python train.py --dataset="tunes sung on syllables by a formant synthesiser" --train_examples=39062 --input="log_mel" --conditioning="none" --objective="v" --norm="groupnorm" --weight_standardization=false --pixel_unshuffle=2 --attention=true --max_precond_dim=1024 --one_sided=false --adamw_lr_other_params=0.0013
Rows from block 5 of a small spectrogram diffusion model, named by matrix and row number. Rows with one number belong to one channel. Each number is 500 + 25 x the weight over its row's rms, rounded and kept within 0 to 999. All counts start at 0. Numbers have three digits each.
After each channel's rows are labels from the 100 clips, of 14976 (inputs lightly noised), where the channel reaches its highest value: "strongest on" is what is common among them. Only what is clearly more common there than usual is listed. The data: tunes sung on syllables by a formant synthesiser. In brackets: how many of the 100.
# convs0: first 3x3 conv (model.mid.0.convs.0.weight, 192x192x3x3, each kernel summed), inputs 0-95
# convs1: second 3x3 conv (model.mid.0.convs.1.weight, 192x192x3x3, transposed, each kernel summed), outputs 0-95

convs0.15:474494536536465523493490484518560527489525465489511529490517491537478506460508510511496523506519483456517475452522507486469523478463541462489519481507496504503485474528499508478476468477514537484456489478486560491497509514520535486482517476473486500511468507479524508509469508502498528512
convs1.15:506473496496521497495527541527501483547490521534521500504498511509540493476489498522501502512461468480479479539491487484514539502507505499525477507539536488491473503525482500476461537451509518485497504504504487496484511500452446495532489491498507484470455461460534478490506484479499478520
strongest on: vowel: /i/ (76)

convs0.145:513485494497495544492504480485500494497473493508461470522483494522487509525482488501535519508494493501488479483463494469490549541563480488488496480512539484512506537483510489442454495499543490504502498527514458495542555457519445505524455519523570480525557515499527477437535489499471481499
convs1.145:514491511531518532507500482502510505464569495470476539520465476548469493491453475470510476502487503496500526518482522473517441481504527466527477483501498509499489507455483513495472485521501487475452501496500570499482484466500525492522500507518492525519497491573504471495500507478471523489
strongest on: thin (high-pass) (67)

convs0.152:521550469479471528504528456538449488526507483460524500482526545484510505497499509500514485510491510550526520500566511558501550495504468505533467520505462493522512518540519508512502492512547524456519520503515553506458526489489535549508505522514515517437549499492541496499504468475521481496
convs1.152:497501500487508508528506505461532516517487476485475517550487502484499463497527487493490548494507484511533509502476438475467471484457504513491474485514519519467479546504476470496514495489484480552481500534507468519504520491501473452478482490472454505569508510472501516492495485538496470497
strongest on: the note B (64); vowel: /ɑ/ (59); first note: B (43); consonant: /m/ (31)

convs0.127:502520504517497516519475547509508511502550470515470495541479481492471463534498500490539515456480524496535473443455471504545529474487507499495493497473501504477499503471492527487518459472489490511471457455500493511483485504480502494481487495486487467519522488480492520454532514514481466511
convs1.127:480496497507513475544509475489502510477462512503503497510478477498466535491531499524434489503527515535532523481490477501496488488464521484517524594476492475539504530530522519500535556511465474452456498508496513510495459463530516477476536519513474501513501507488467498471483525523503478483
strongest on: pink noise (40); clipping (40); white noise (33)

convs0.62:484542492489522476502482507488518525469501532494549508512487531496504506497535551515522518494550501501521509510569548512526521540490497500523501490497489509476547519522501499486506517556481568499523522482509523484476530473524533460490515464483511486501536497526560507476504492519491539502
convs1.62:521491537553505519501483486535471506517488493576475503534487499467523453496518482486479474511494473522496487516499464497497487527484496510502505528542477497548535491498481504533546479482511523532466505504491487507511475531519493520501531478484483488497474513488501512540470517482491483488
strongest on: vowel: /u/ (39)

convs0.190:509524475469489463476497512455496504509508489511549468513501504559468492476474500506489540491497464538513460487547509517512520489491539517510512468539541505479465472522522548526452483475500473527483494498496506483507464499544487490536519480527498479460504530507464512514465493527540465506
convs1.190:513504431501503510488505472521549504494467498467432536450497510465530466503496527512456478513472492478494500499441478506470501498476498499471483496546457533527556485481508502530493466505496533531519489505471510526495501488533509472514506484509495513501490546510559478494520510491487500495
strongest on: consonant: none (55)

convs0.63:501491443503518483523548480464499521511499534507504506483477516492488464492543480516470509476490511505475513488483502492463484502530494514469517490507505455531534518467530510517513538518504510509518493471453516499536555477510486523462499495493489506472443481498514480478483497545489532510
convs1.63:529499503461479487483463514545485498507545480476474487530525521523504515487499492522496498520477457476466542490509486548540494493520550490486464529531498493483486523479501567501456510498459499507487490527493508531536497524480490492548478483510494511549454490507496502517483514482562442493
strongest on: vowel: /i/ (63); white noise (54); deep voice (53); pink noise (29)

convs0.164:473513516524444539500450507527519530517520530538526509474488503505493526516518479501470482522488491461510479514456492493507574474516553467484518493516488466495466492478492535536534491484500473448490493519494502495477485494494519514464505509509536489499516572434495520488477452517518488547
convs1.164:519515516547501522468501489502520464488498499434483472510488509527486428516509506509508533482520478514473518465449513497553477479488495523512513516502442530507528543483529498506494526520488506516512519505506506500499498468507496486543610488505483483519500475523528524517496490498513518477
strongest on: white noise (57); pink noise (35)

convs0.78:518515478439485512465533491509472506491495519514487494501499538498493534518499510562501548514469490499502479480481497493524503463495544460512454516472479507523493483500453491494484503522523501508457530472465503501502486513474487518487506457480504470529515493497493536505505416513526505511
convs1.78:511486549510529472513496531514464478475505444441489521515467499510486500539453486476543458446504525535522551510526480499499490500516461517495498458522515487514531505519498533444501475518529499492507490524476523506437531503487446546476493518512508485505551506513512480492501509483502515468
strongest on: reverberation (79); clipping (37)

convs0.23:516513490501490492499488495476474512496524475480500485517493479489530525492469543491508513483517496479565480490438464498540540486493497470449505504497502485487512465467509492481454483514468463446470492566537484465512492504476500472493489468512495484518462490496481482492467489473475539528
convs1.23:465492519502488467492494459513567496482506459502465501501487481494474512488480494524487492500507508487435528496513477490505503496541473496511512490529506521541453547533518504515490456525502539519486485522481529490483511566511496489500475490527554491546504514569493485484498473487530481470
strongest on: deep voice (51); first note: C# (35); vowel: /ɑ/ (35)

convs0.46:475478490508505487526502527505488473460479515474499458485461505538469477441503535492519515504492483495533484479465493489469476465462514497475492502486505494494507480499424463469492494509493471506504459459504533488501504504525498507458498482502485489481508495508505502509497478485522514492
convs1.46:517503513488515465485509519489491541483489510501473527490527498470490531544489470510486477535514501526499478454475524505514526519506471534501524553568526525500506506509470489489512507516476520533440543524538469512456508499443517483509486502535548496518487504517485506486503514473517533549
strongest on: mains hum (31)

convs0.167:536521504489492478502504464443496478504488518484530487516497480472551556486480479518496469504483478482465480498512487510506466515463483524532535463520477550488506532492489477431524496479494471479539493506494474524528512532565478496546449520543490526516486494515450490490512509505500496527
convs1.167:481507498502502515454498532522467493496470482492547465489460525519491434507513479502510550499488513495520529483506486516488488539489472444472473529458504485502524472496549498524479494510529559489453525528500547484498500489462492523495535472508516508543562486505485523493532477505498550498
strongest on: consonant: none (50)

convs0.18:505496508506441482475506529438493434499503505509496504512485511512508530476458486490535477439542498462488471443488490518539476509505505482493484519518456488516521473535481522531537482502549446568513493496514474472488517487493506506507506504524472500487479546528490515518477500484525504505
convs1.18:478493464547533489468474499476577551531526499512525504471516481498477521505525563505523496507440525485487522516461507474501512511488528467546463505527518515519474514505505544515505526529474538530519512493478514529528502525514486504482502482501554527511495482484489490485472507507506486543
strongest on: pink noise (38); vowel: /ɑ/ (35); white noise (26)

convs0.111:480508520523489419482507529538460560514519488520493507489471487550515476457470531518496486519462490542484515460483560530519535492501493500524463498540493489494538481503488497516532524473491473466513481450491525507515510484521501493494522525456473570491563508485506505480508518487502498511
convs1.111:468484454519543552544523479463495457524481471480510489514511498508518525501505506450492486520482455507514522549493482485525490517482514508531482499491478517533511507521532523503506483531506512502486438497536474546457493460509520468497498464519529503496483514476507501492510528451479473483
strongest on: white noise (60)

convs0.125:507487514498486525445464506457477466512468512507529471513524519485496498506489496520509496529486503520521507527488454510543518472478489517488516535474500478548496496471468545493512502518482474525505432513497504472478525501485507501494490487508503509485498484481508505532473525504481460508
convs1.125:494466482480528549494484521507493501484506510509495529519496521536484499505551481478518535497528515511498450507478511479533475500478534483522486484440517517468523473471508479483522476485464481429518497529519488509494522515476501514483543520465518497480504536454532544500505494460520475572
strongest on: vowel: /o/ (39)

convs0.74:482469468483526488485487540478432483458495502435511473498445548537476487485507501501531533512483525491501506472496499504498512536477479522495478475492527492534460505495494494486519506512504469526485503466502481530490503486516533456515501517490475481534465538517521485493480491434548481474
convs1.74:495509511517507488533562468506505489506480493516479545521524500517488463475508490499462477558478520501515460525481525497478512489504472503554518532494502494545545504533520467467486544494506475529507541498484468494494505526554490503494532516519482503493469503503468526510511542522489481511
strongest on: consonant: /ʃ/ (66); deep voice (59)

convs0.29:514516495499450488501488498517461485504504478482510493522496476496461545497477471436459484522460539502503482513469505539514510484477519510493498502488488500490528521508488547505483522514486512456507514494452489497460501531496525524528500533551509540501490547527484469523519515498533500512
convs1.29:454514505472506512491522466492551485497501479515545510493492447497527509486525506532540479505505486511470525459514508501504479511503459465475490493500506539512485495479492486526511504521500501499467515464461492467471478512550530465502503456523572476493525515496496448543459493544535494524
strongest on: deep voice (72); vowel: /o/ (51); vowel: /u/ (46)

convs0.24:510476451456466498449490453472464500524449488481537508482475459467489471460501460488496488452490474523492469478523512513512518511475450538526458500499503487497488497475498515479509515481538469474504467449478480493478472503477500478491526514505541498504473509512477535495482481432472432520
convs1.24:501482501512469478453472505482455472486539498504512489496506541487510493475518533493498501512471513488482499452494550509494502496522485491494543482539532483529560522473464515524464478531502500524465493481515478464528509504528495496478482492500486532472461467526451501468499507527511536508
strongest on: vowel: /i/ (63); consonant: /t/ (44); consonant: /d/ (33)

convs0.94:468499497546518481542487542499505503557556523488474469510520489517515480510528511510515454481477509488475541498471491528504540519470502472483507527517497528514534503524522504532467514479514500464530518470493521474497504495539536530496511492450496510536540462520540500485461482487506483455
convs1.94:497503486508499477515489508487450524452535486551516500507469518521517525513508522516474562504531470459479513504482519471532549510487505530526465494477496445508503512485464475511504483495467467510443497479456506516544533503484484493520471503535504505487499490470481513513478495504484502534
strongest on: consonant: none (34)

convs0.77:482533515512504546509491489498450531543534510500480540512505472505483496515510486535448478498478454486491540481529537476508474537494491456474505470469529533507494505490463469564500499505506498517462450486480486534474503529480480517559491477517468511520480469535511544502496529503469485450
convs1.77:533501512486535519469490497515550498502498483449490524516500522495561480515499500463463507503544512484474507563492476519525513487505487511526496528547520499453493511528552486483511481519485533478534499500506518495508476502521488496463469488496528487510502516517526463510476481512517511530
strongest on: vowel: /æ/ (46); consonant: none (30)

convs0.110:521489486464511481472509530496514502499521487476475508502505499494498499543494501520498507490508491441536563505454536476479509473518501482499542541548517492487485503518505469494524511477497508497501533465460456500492498485475487511484513481546524509523518494540495511501471513505487532526
convs1.110:467532498466491538545496482472511490484486492519540470490484489530468490483471481513507464494490490503487487476524462518495530489490493518503501500477474486525513499469479498496459522510501479460481509463517505510512443540508492470518501503458445461490459498494544463478520492489488466458
strongest on: mains hum (61)

convs0.33:533498503480461437511506499499508490498528500431466457475490492505511480530477528500482475495479482540587538501451498489472520512492564504508471492502474482512524495490502506498521498543508491513489497531501506492480500493476470529525483500530497491478492531484538506524495471520489487549
convs1.33:494506506473494482485507472490491509505509507517472505499485546495474502503476498533501490481528475473589523490497510471494481501509496514518493480517496544499540590526496497465530487489523523488536508533488468511466512522514492527487514493490515521518509549513516525489485530451509562463
strongest on: pink noise (32); white noise (32)

convs0.126:492474507493511493504511494521512499528475477574485510476515535510503524482478525501472495503533511501496520441500466457520484449543473489477501492497477486506510504508485483516536473484508472471480520504503493548492459501495473512459514494493501517484521514484542520472493502488517486486
convs1.126:488482522529467502487500529506507520470498498476521456510528458517516470535495478491521526471474501505510501508515507537478476535522550533496514501459500493490498470519499497498480526490489513525521471505497514519476524528518514453462539463463512454525526530477474482502516487476543495481
strongest on: consonant: none (49); pink noise (40)

convs0.141:495496465452512507493520437455472475525556505498482539482503478464490536536483490521485498490528502462477502489483495493479517515495447483478550510492530481478481511491484474495501491496480514506517441463503537461492457484509501484521535481536487459465496535520495495466529498499523530529
convs1.141:476491528516543493553470482510524523527481511507499497521484520501527486476470497524502545495525520498512538469542471526498511503503551514544486478497464455469506531519505524497512516498460472490442558489524474533460559570532495500505514476472513525499513465533487514528492505471496440473
strongest on: consonant: /ʃ/ (38); muffled (low-pass) (34)

convs0.159:504495509488510538475525492490479524536474475493488498528506481487518463509528493501481468457528497476496495522554483503508491522532454448505499505519481508531471558512509498517532522497499517492518497461536463520506512473515489495496537519455493504516473472476473482511489526561504497486
convs1.159:531512491503510481454464479464494489480503469456498516509483493468508497526505507482504548492449465510492471488503481469525486497508501519490491487486523507475493483487504500520482517508484478523499498493482537500503523500469530502502435498517485524466536508481517442511489511503456526532
strongest on: the note C# (60); vowel: /u/ (44); vowel: /o/ (38); consonant: none (37)

convs0.20:498484483510543512519470491519483451495466500514456508516497507463497489465475498457544489424524555522518491501440478514487547479466511473496522474478444500502519492484513494536483496524477529469529518463462508520430484480532512537517497537571501529475458507512581519507494465499503492442
convs1.20:503526490545549466474454535487447504484536518499489472504458452493492525492541518515489515487544505475529497507488502513463483516541500494489470488483464537483485469516524497492507492499556466476473559502480485488530483475496477480522500492516561514495482532499460495458502476543523548561
strongest on: vowel: /o/ (70); thin (high-pass) (29)

convs0.107:502500509492549558460566480505481493513492509537467552509481507463484556490492485534489531474485477536486506447546509496534477518525497514461508482500502480471510521528477521494517509464490482510517532477519527512469516534513490504494490494471536505502504439474508489465470542487492489480
convs1.107:507544504518449512459535500454475506463477458472509474524494463485533435548523483482477464497476487492537552536468491538494507501499511508505485522491512507528515501506504495469502484498480491479521492509516490494541479468526494485475499482456477522484539575448501464501519490496455491554
strongest on: child-like voice (57); vowel: /i/ (40)

convs0.35:526472503490489515490507520486506497459479530504547511479518507492525491468486484458520523504461479495559456477511500513496492514505483487531439525474493551495472464503438439502487467488549460499523557498532505506475521447505498483503485501475499535511534499487489467476523493466479564475
convs1.35:458481457483526461461442491511531514473504482514469498459506535534491546480464491566497525517507524491479476497494520522506492518524515502521515513553492461528550482518507506512456448503456509536520489487487494506511467505497510529499456555476514482504477517539509517457486471537523491506
strongest on: reverberation (85); vowel: /u/ (58)

convs0.72:499505503474469486507535509506564505507517482488483554502518504472467485511490537452502492456485504498461501499506514462493502489529462479505530512510534504476557536543535509535530478467539503501519495481507512520510508480483509513463541485535541471487471481545527511512479475488487476495
convs1.72:511535524515525490511493485507504520502542519516506515495491542536537487519480495531497461513484454476512453526476533512499482534510502531491498507466489453567470499473463521495493484530492482484515453530500549505520492539502476520538513472491482522515495490502502535496546482473507492473
strongest on: child-like voice (69); first note: A (26)

convs0.170:512520485492496489456526465489518505496436501523545495517473489477479457499492488524515482474515513493467526511508507526532551508557485511489476477505446479513488505492533544480488505462460516505557467485451472491472486488524530499519472526471489509506511513495546501464481521530491453484
convs1.170:542507489507488538493470489473503493466485452474508474515496507485475493515558497500512528526472481486455536514481462490486480525462457416484515478469503546472492449493470516526522452521501498510433502518513512490486492489469482476460512495533517491476526502487504498524494488493509495480
strongest on: vowel: /o/ (49); consonant: /b/ (43)

convs0.144:499519490469430429526534484508500501499493484491474496469513507474476506470510491524482490477529551494455527484536500562472467511487514493535485521487512480484506502495487512491522488481500484523520511519530469488527532527525490530485473494496483510484472533482514499529538463532497482499
convs1.144:521474499525496529505508494541473513510512512520515514537507484521485519556493476506492510506486473469524496513466503472527444480486481555484523538496539509510501451500501476518479478513454474491512484462491496498467486482457490522540496484499514486468497475520469484550502471479528509468
strongest on: reverberation (78); high voice (64); the note D# (63); vowel: /u/ (53)

convs0.64:511491525463522531480528524456493524541475515480502505484554517502508543492492509488496482481473512475472481492541457503457464530466504473503476468496500511494479523495499469494498494500538504494470513506539492500573478508504466508500504486525490474518479482498494512526466508482481500515
convs1.64:495499483501481482493454537474510511448469524513506537477500470501459504489480488466533492497520487521484519476502485493481450528524448466492502518517529498545497492464525513487488481520500524530525479483526487470504477480505518508473502518470517478524515486508479501520468471472499508454
strongest on: reverberation (99); clipping (32)

convs0.87:505480476527465499466517466524490483526481505472560505489513487493465505486484469537499495510518540534490485511471513471506528501480521542466545515499483481497457474518510484543524466492494508538516542476518520475462459473456490513480549493490495500484519479502495523521476482511498511530
convs1.87:482498533505501524479515462439468469514528510494525496489501531495519501510494470502551485544480490522458519493506534522489492450513457485525447544525481533477490484513457482471486519534505510508471541494482504546508533478514529474497479479497480465510466490495504520517477503543502447491
strongest on: white noise (58); pink noise (31)

convs0.173:459444480519484486507457527536516498483477515481528489460495532520493490471475449462530537446536503483519463525446475520497496532473530514500514471500518463469482509510461506499543532496532520478453493472533516499477479486474517480506474492492474465508497489506496489516480470507526498521
convs1.173:438530505515494471522499488524538490503510494510486517488498477504489502515505489527462464543430502509467510463560488524539516507528502548502522520551550513528477486513521493507443516512482476531520512476480446506468489519555526487478531495514534485499483512513494508472500525461533466481
strongest on: clipping (27)

convs0.135:478509503450517531528526487517471544492477483513545501458517513497499503545508488534442488463500474514503568519471521477520511508511537533467564506525499499513482468515482505508530538512462504447494515462500548501505557440481528478524516526499486496469527496500475461541492512468462484495
convs1.135:483507476518481520499514477504512453532474520475499492498470499501499473496464498535500497520514478470497482521492473503483479486469489480490497475522491462525461487469456518487462462500534508520516456478507485493520490511543484490475478466503478453514491493513450532544500476507483499481
strongest on: mains hum (82)

convs0.157:493511489497508458494533528506480479469491557490519484493502470487517518507526497540526487504510519483479527536536531471512532505525529488478510528521486442481532533539582487466536544512467524497504442495535481526534483483512514498490500492481487492510484489540491492480490492479498513468
convs1.157:557539514529484495477477486470527523490514466481535502498472505482494484471429476494527486509501459497516473486449496495465468516516460500541554470478496491530502501465484528496517460516508520505518538523504578507515476506497460457494489470506496496517543501530570506516505477484499517534
strongest on: vowel: /u/ (63)

convs0.146:481533493472517492524500481517500488515506506484478491492506481497482501463474516500532526530471469513493459518481518537513479481477501521480521501489546502458526488481478509487515494504485510514568511509512477491523488502485500461468502487481480509522467552453505514480548501534460509461
convs1.146:526480487504455481525497531533496523497500502476524487526506512511480489526498478505470466507444534514494534472502473471504536528497477512473479542511481480522501507523499471494516476539489483532484521521504514481510478511439491510529498522482503490529560502529503502507491444562516500518
strongest on: clipping (45); vowel: /u/ (45); first note: F (27); pink noise (26)

convs0.55:457488513541505444499477507472478523482485543491514540523482512513497518519535510460519497486449490503500491466473537517518493564492479565475460475515492496503484504521478522511499518455505521498539514517482526542503480511502542462516487481464475464475500488523524515496538481492532517514
convs1.55:513517431512510498525505493514516506492508527500511468499488459482473506512521498494482492503519444479445516486566481455503520489491486497486494472535477518526456509461477523523496498520492496556504502529532478493469463534511491497501564501491531500524478470474482504522510526478467496557
strongest on: the note G# (68); child-like voice (51)

convs0.96:510478494518459567507573500480527515493530476514510524474496549517469482512487488501462532488522500479512522502462520527498477443526522535493501502523514456497471489524488487509492486476531502526460535505483493524479560506473520558503520477529511491495504464478526503526474485468504496513
convs1.96:487529531508540500478497488513513503470543480484466497508497504498518520495442451492520508479494484497463508464504488533463506537510518479495501509505510535506521447472498499510497458437493543456500521497510491463496472524514444494468495462502528510507462475464484485530500520490511508526
strongest on: thin (high-pass) (95); low voice (52); vowel: /æ/ (47); vowel: /ɑ/ (44)

convs0.37:437498509467467479515477518470494505525492491487504539451476497485457477498507483511506482491505483489501501518512498514491565455494536502476549519530469507464502518511482515519487505476504513516481471494500515517484488473517500534523543477492502490499474499484460516548515515425493490550
convs1.37:486533478546517486477486469536475513524520508492498505520518475517509549489502482494507516480484488484539535473500521507527494548494525501548476494499478541528475461487516530499519531497524520478487533501525548501491509523482462497516512514507519450486542495472547504517498519444526494510
strongest on: child-like voice (59); vowel: /ɑ/ (59)

convs0.115:494470510542550488516508529517475531515513482505470479499501487543496515539475511530506446471495533510489516494481494537507508479581520514488526490487510442512509484483483545517527530479493500481511511448496505533501472498506542529506507488498503547482513523471459482540514497513499489517
convs1.115:490468506518498527455501437537523505499506497530451533503492495516484488506563513487508533494500489492541488502507473513475494518534528480518513473476511494520518511460492485523547526514547510499507518504455522539493535492527490513520547502498484476494483504488473532509520494525536487506
strongest on: vowel: /o/ (36)

convs0.17:459508480497501467501497476516515533486503527490468477486475496525477495459503472481531481483495523497507455494448485494501475529490496462524477458452509500519541495525554470471477493548471469496513519506486531559476512543532515514452503493499514518515480523511539505446509501489508479455
convs1.17:535503526534513518484479504476457468540516514493487497501501451501490504505548511484519515485525518490515552492520501507502481520512441484505492495494467481474488505482511500476548470531506515488495481485471509429490472469501478494504497512492544483521469523523521497492495490536486550534
strongest on: vowel: /o/ (65)

convs0.106:509482541491512519492494468513558496490482501473490486509456523478463531522504493510503492487496523488501493510542518463560510491494544527472504456485517531468517512505514456494452471446494529469520522504511495489514499487499514517519513458499490495532516497490468450484503523561526511472
convs1.106:509549521503444484446489499483514488550545534465505575512497547443519426522505463529471508498473453508525508500470509476512511520502492514503494515519492496517493491503535479465520520485533495492491509468506535521516494517463445516490517533520528512494524508425493510511462488458496512500
strongest on: child-like voice (50)

convs0.166:505517485530522466483539503504530492487508496480536538524534504511521482520507490460532528535464503536501519487553527470524553467487481480495521491484512504523531480487507484494574480477466494501506495447516502523505435520498481505511525503480513502514501497496480522490486471477480534528
convs1.166:484526478494476461509481516507515513470487556506482527454515491523530520488536484493488468512516494522479494525496511528527532501467528516528494505546487503448453594502491509499484510488518500488492520504458467514489556505500504484508508495517493467477516475514484489507493511489508459526
strongest on: white noise (43); pink noise (25)

convs0.132:497491526479486515463516544506498513520505464486464519495496497495491462507476496518504485491474508494435508469465527463466511486453518527491506509519502506535498520464480518501531478473472535483518510473536499432494477501529473517486495509495527496517489535511504481531466496480531445503
convs1.132:513501492512491462523502485498525479483507519479466554510491508477494497489526479500450526523524541556523495506491517520551468524437501555538515509543525502477502519525504505487465507485480483525505459539498551510463500490470508542483527500459503527477478467496500479482548500514491471504
strongest on: child-like voice (77); the note A# (74); vowel: /ɑ/ (38)

convs0.57:482512505505487537474476526501497511550491478465533489468489484480522465480554480494502539503491470509502509475546459522480500595482529486534489490517477511500542517499511520507517495502452537471509522475478493524520492481521490492470526442476490491492503497532523505482539477504492506519
convs1.57:488516484451506502527492512520511488474509542470483533500498484496515529533521493459508497526492492499483497462496503452507485507487495483466503515500484491484510501489512469506561509516532486530528514510472500494495512475496522505491505510519477523515522462457520522519485501475478468460
strongest on: vowel: /o/ (62); child-like voice (60)

convs0.163:466521495515473461488514483496498524518528532494462477509509458530498493518535515506491449516480515510475501502503529460505508520478486491521502491491514524460520502480455495454505518562479486516517483452500515484506476502524467507476544457468490556529426496517506496450524462510462496509
convs1.163:470515491567547514510478518546487494507450504495495459500489535487512480472446509500508501508456500499482538497478490512529505464480518499480486525508480492540512472527514499550482483486535518488494505524490467491483557514480488496520482513471521475486454491484518517557529516503485502496
strongest on: clipping (39); white noise (30); first note: F (26)

convs0.98:463517481488515500490440475465498490512516508461542534532511465492462495535499480490481466525480462519500522488459518505470499513516496490524506484498495497511508460473484498466496512531495495508524465504485526478554492514467452510526486511486526440526504536481465500488510511489479550507
convs1.98:530545484490492514482541481528487495500505505529489456486419502504476451466500474509530469489508500492479487460515521525506461485509477466494520489475537475505495500548497470481532520492492489459494488499513535512458486534485527501486498519479450474483490512496453472524528488512524484464
strongest on: the note D# (69); child-like voice (54); first note: D# (50); vowel: /æ/ (41)

convs0.90:471518523573497489516499499543515492492468497478478491478478502505508528505477513517500527487485551489535536485505481482513510490514485497462482499486531470515474542551481482457468487489485563501486525491522524503519565535479481488533450550490450517494525521500513494484511517496487467533
convs1.90:496480501484505479549502528478443517471492472561485519528481530504504533454484522496529492514503468541520450534528538522504500495528455519566519494505507516469494489524509469489489492483519534523492479475475484476500488490504476487483483487531533495529493502506508484496523514536516466482
strongest on: clipping (92); consonant: /t/ (32)

convs0.43:491495476487489481469460474489459498460493503505492518517468477484498504518479478511552487513494548539464489511534498507484511486523478493520471510516483484513501496535513512494469529529509480536535499531501486478478528499474490505526495522502514503476473452512505565481506543483488536475
convs1.43:540492494540461455539491550509500473522493491542485496496489535464522489519467486495473525504482512511509532509499476517498477503483536499506514490504525529535523471503492460546516494526491525520503501541460474515464481491512514526487492504494502524544518521461502497504492477448544503569
strongest on: consonant: /ʃ/ (72)

convs0.101:481510512511503549479501498484480493507508511496489495462481518502484486520502487509493494505488495529485540518493486498515494517461505585454523500487464464500478466442491502517495484522516470478510543545522477498535498514504488485538481514469478521482475514491504483461503550520510540525
convs1.101:487518509489523532495537520490512495458466486513548514483508525430480465477515520508489533481491472483534466500512508521529488521534506513518477454506529507511455492491457474474516465505442554494500496480472460524496473478477519506484469516502487479492526480451507494492494498483500462441
strongest on: mains hum (32); first note: D (28)

convs0.86:456482503498482495495521515495494567522540527490476495528473511505513504502489508530509562535475480526503527506471482479517537498516472473537463504514472499490467547471512478520507471500463431484538536488549453548470522455476515502500485525491485473480495512499486498527520535524510504515
convs1.86:505515489473494537528478474465544492457450481486488510527502490530493470471565452529518483547470470564457504508513478467496488522515502484507479538496441499486531436514486500476511486531510542512503487493514548476500454512459497511489490480516525508509517479473511489478480490557465477464
strongest on: white noise (93)

convs0.133:499501540518508519544505511539483511494483481527490460502507525496484545483484522499495501470526515513526498460503474493510492503508519519466518494489491461466498492491562515451544489531503462500451472500475474461494494510501476509521533517500508499494466468513489489526525537485476473536
convs1.133:517493512474502499473483493484541493529531530534508470496473487485506499484487414489536484496489500492487507526530504495467542494489503476485481475480503535573468501510460531552494511455501516470535506521504510532505513519503510491502520494478456510519540577500478471463464481451560540500
strongest on: clipping (34)

convs0.189:482498489475497512515515542529509456526496529497482496522493503520501511511485543469533518513477519488530464489449431537511516490458486522489520521548481536504491499483513526461504510485463496491501520486508533491522521504470496506443488502483473444500511524469479515479497491506503499513
convs1.189:505489512504499499511491528515442485491549501494489500521490500511509481492525490485511500484519495496529488457523520449496535494515484522492502502505523529486492512469482483528489527479524477508492488471569487529479521480492494506506468559507532556536506473462531525519494498496478478489
strongest on: the note A# (72); vowel: /u/ (38); clipping (31)

convs0.161:463506488479504483491488475468502503490490512496489512525477485458491482550489526526501506480486491501509490490524485533536493506543510504529481518485494514501474508538507513537485483439494495441484512494438448491499542483513472479502463543494532462489507509506521542486471483490544554547
convs1.161:509493476459461484516475529500491485509469476427516485523518530512503495467474530453440469514468517510460520566508482480474480501513463517548537500536468480521505472457494505476511511556507482556533531471481514520491494470533521511522511450484504525524510489471477507492496507464491459435
strongest on: the note C# (64); vowel: /o/ (38)

convs0.112:492482531479525564495484528540511491492468476518469514531500468483543509532498541478482504515453492480484510514488509537551526489501498498553491535470492493449479501505467436489500496504510449504536510450517484502495536492502487489534521512496500463496531464451486532505505513476503525524
convs1.112:510495485497471509496491498484506489498505512469484497438489502481499551487505489549476491495493500512493461509516515442455485508497522546482496500537495498496501491476479557445529480491480544499467459497484535501473470508484455493476512553513523525461544587491516482494513479489485517496
strongest on: reverberation (99); vowel: /u/ (67); deep voice (57); consonant: /ʃ/ (52)

convs0.2:476508512524496498531525468488508506484473483483486468509452515500492503508504509448471462510514465498541468522490490495462528483491470485516474473487479526512507511530492519476527509516468472557474524516472505530476534500502530487505483548529486451466491520546500483508472478469511482514
convs1.2:478488528459474467475484494493517537510529579500525517481513485512492526505486483503554478499486508507477478532501524456489540494511513510511475531499488529510492473522511522516482498514549531482498561466531506537502481471510480501515525462514511509529550537546483492482513533537507478516
strongest on: vowel: /æ/ (86); the note E (61); deep voice (52)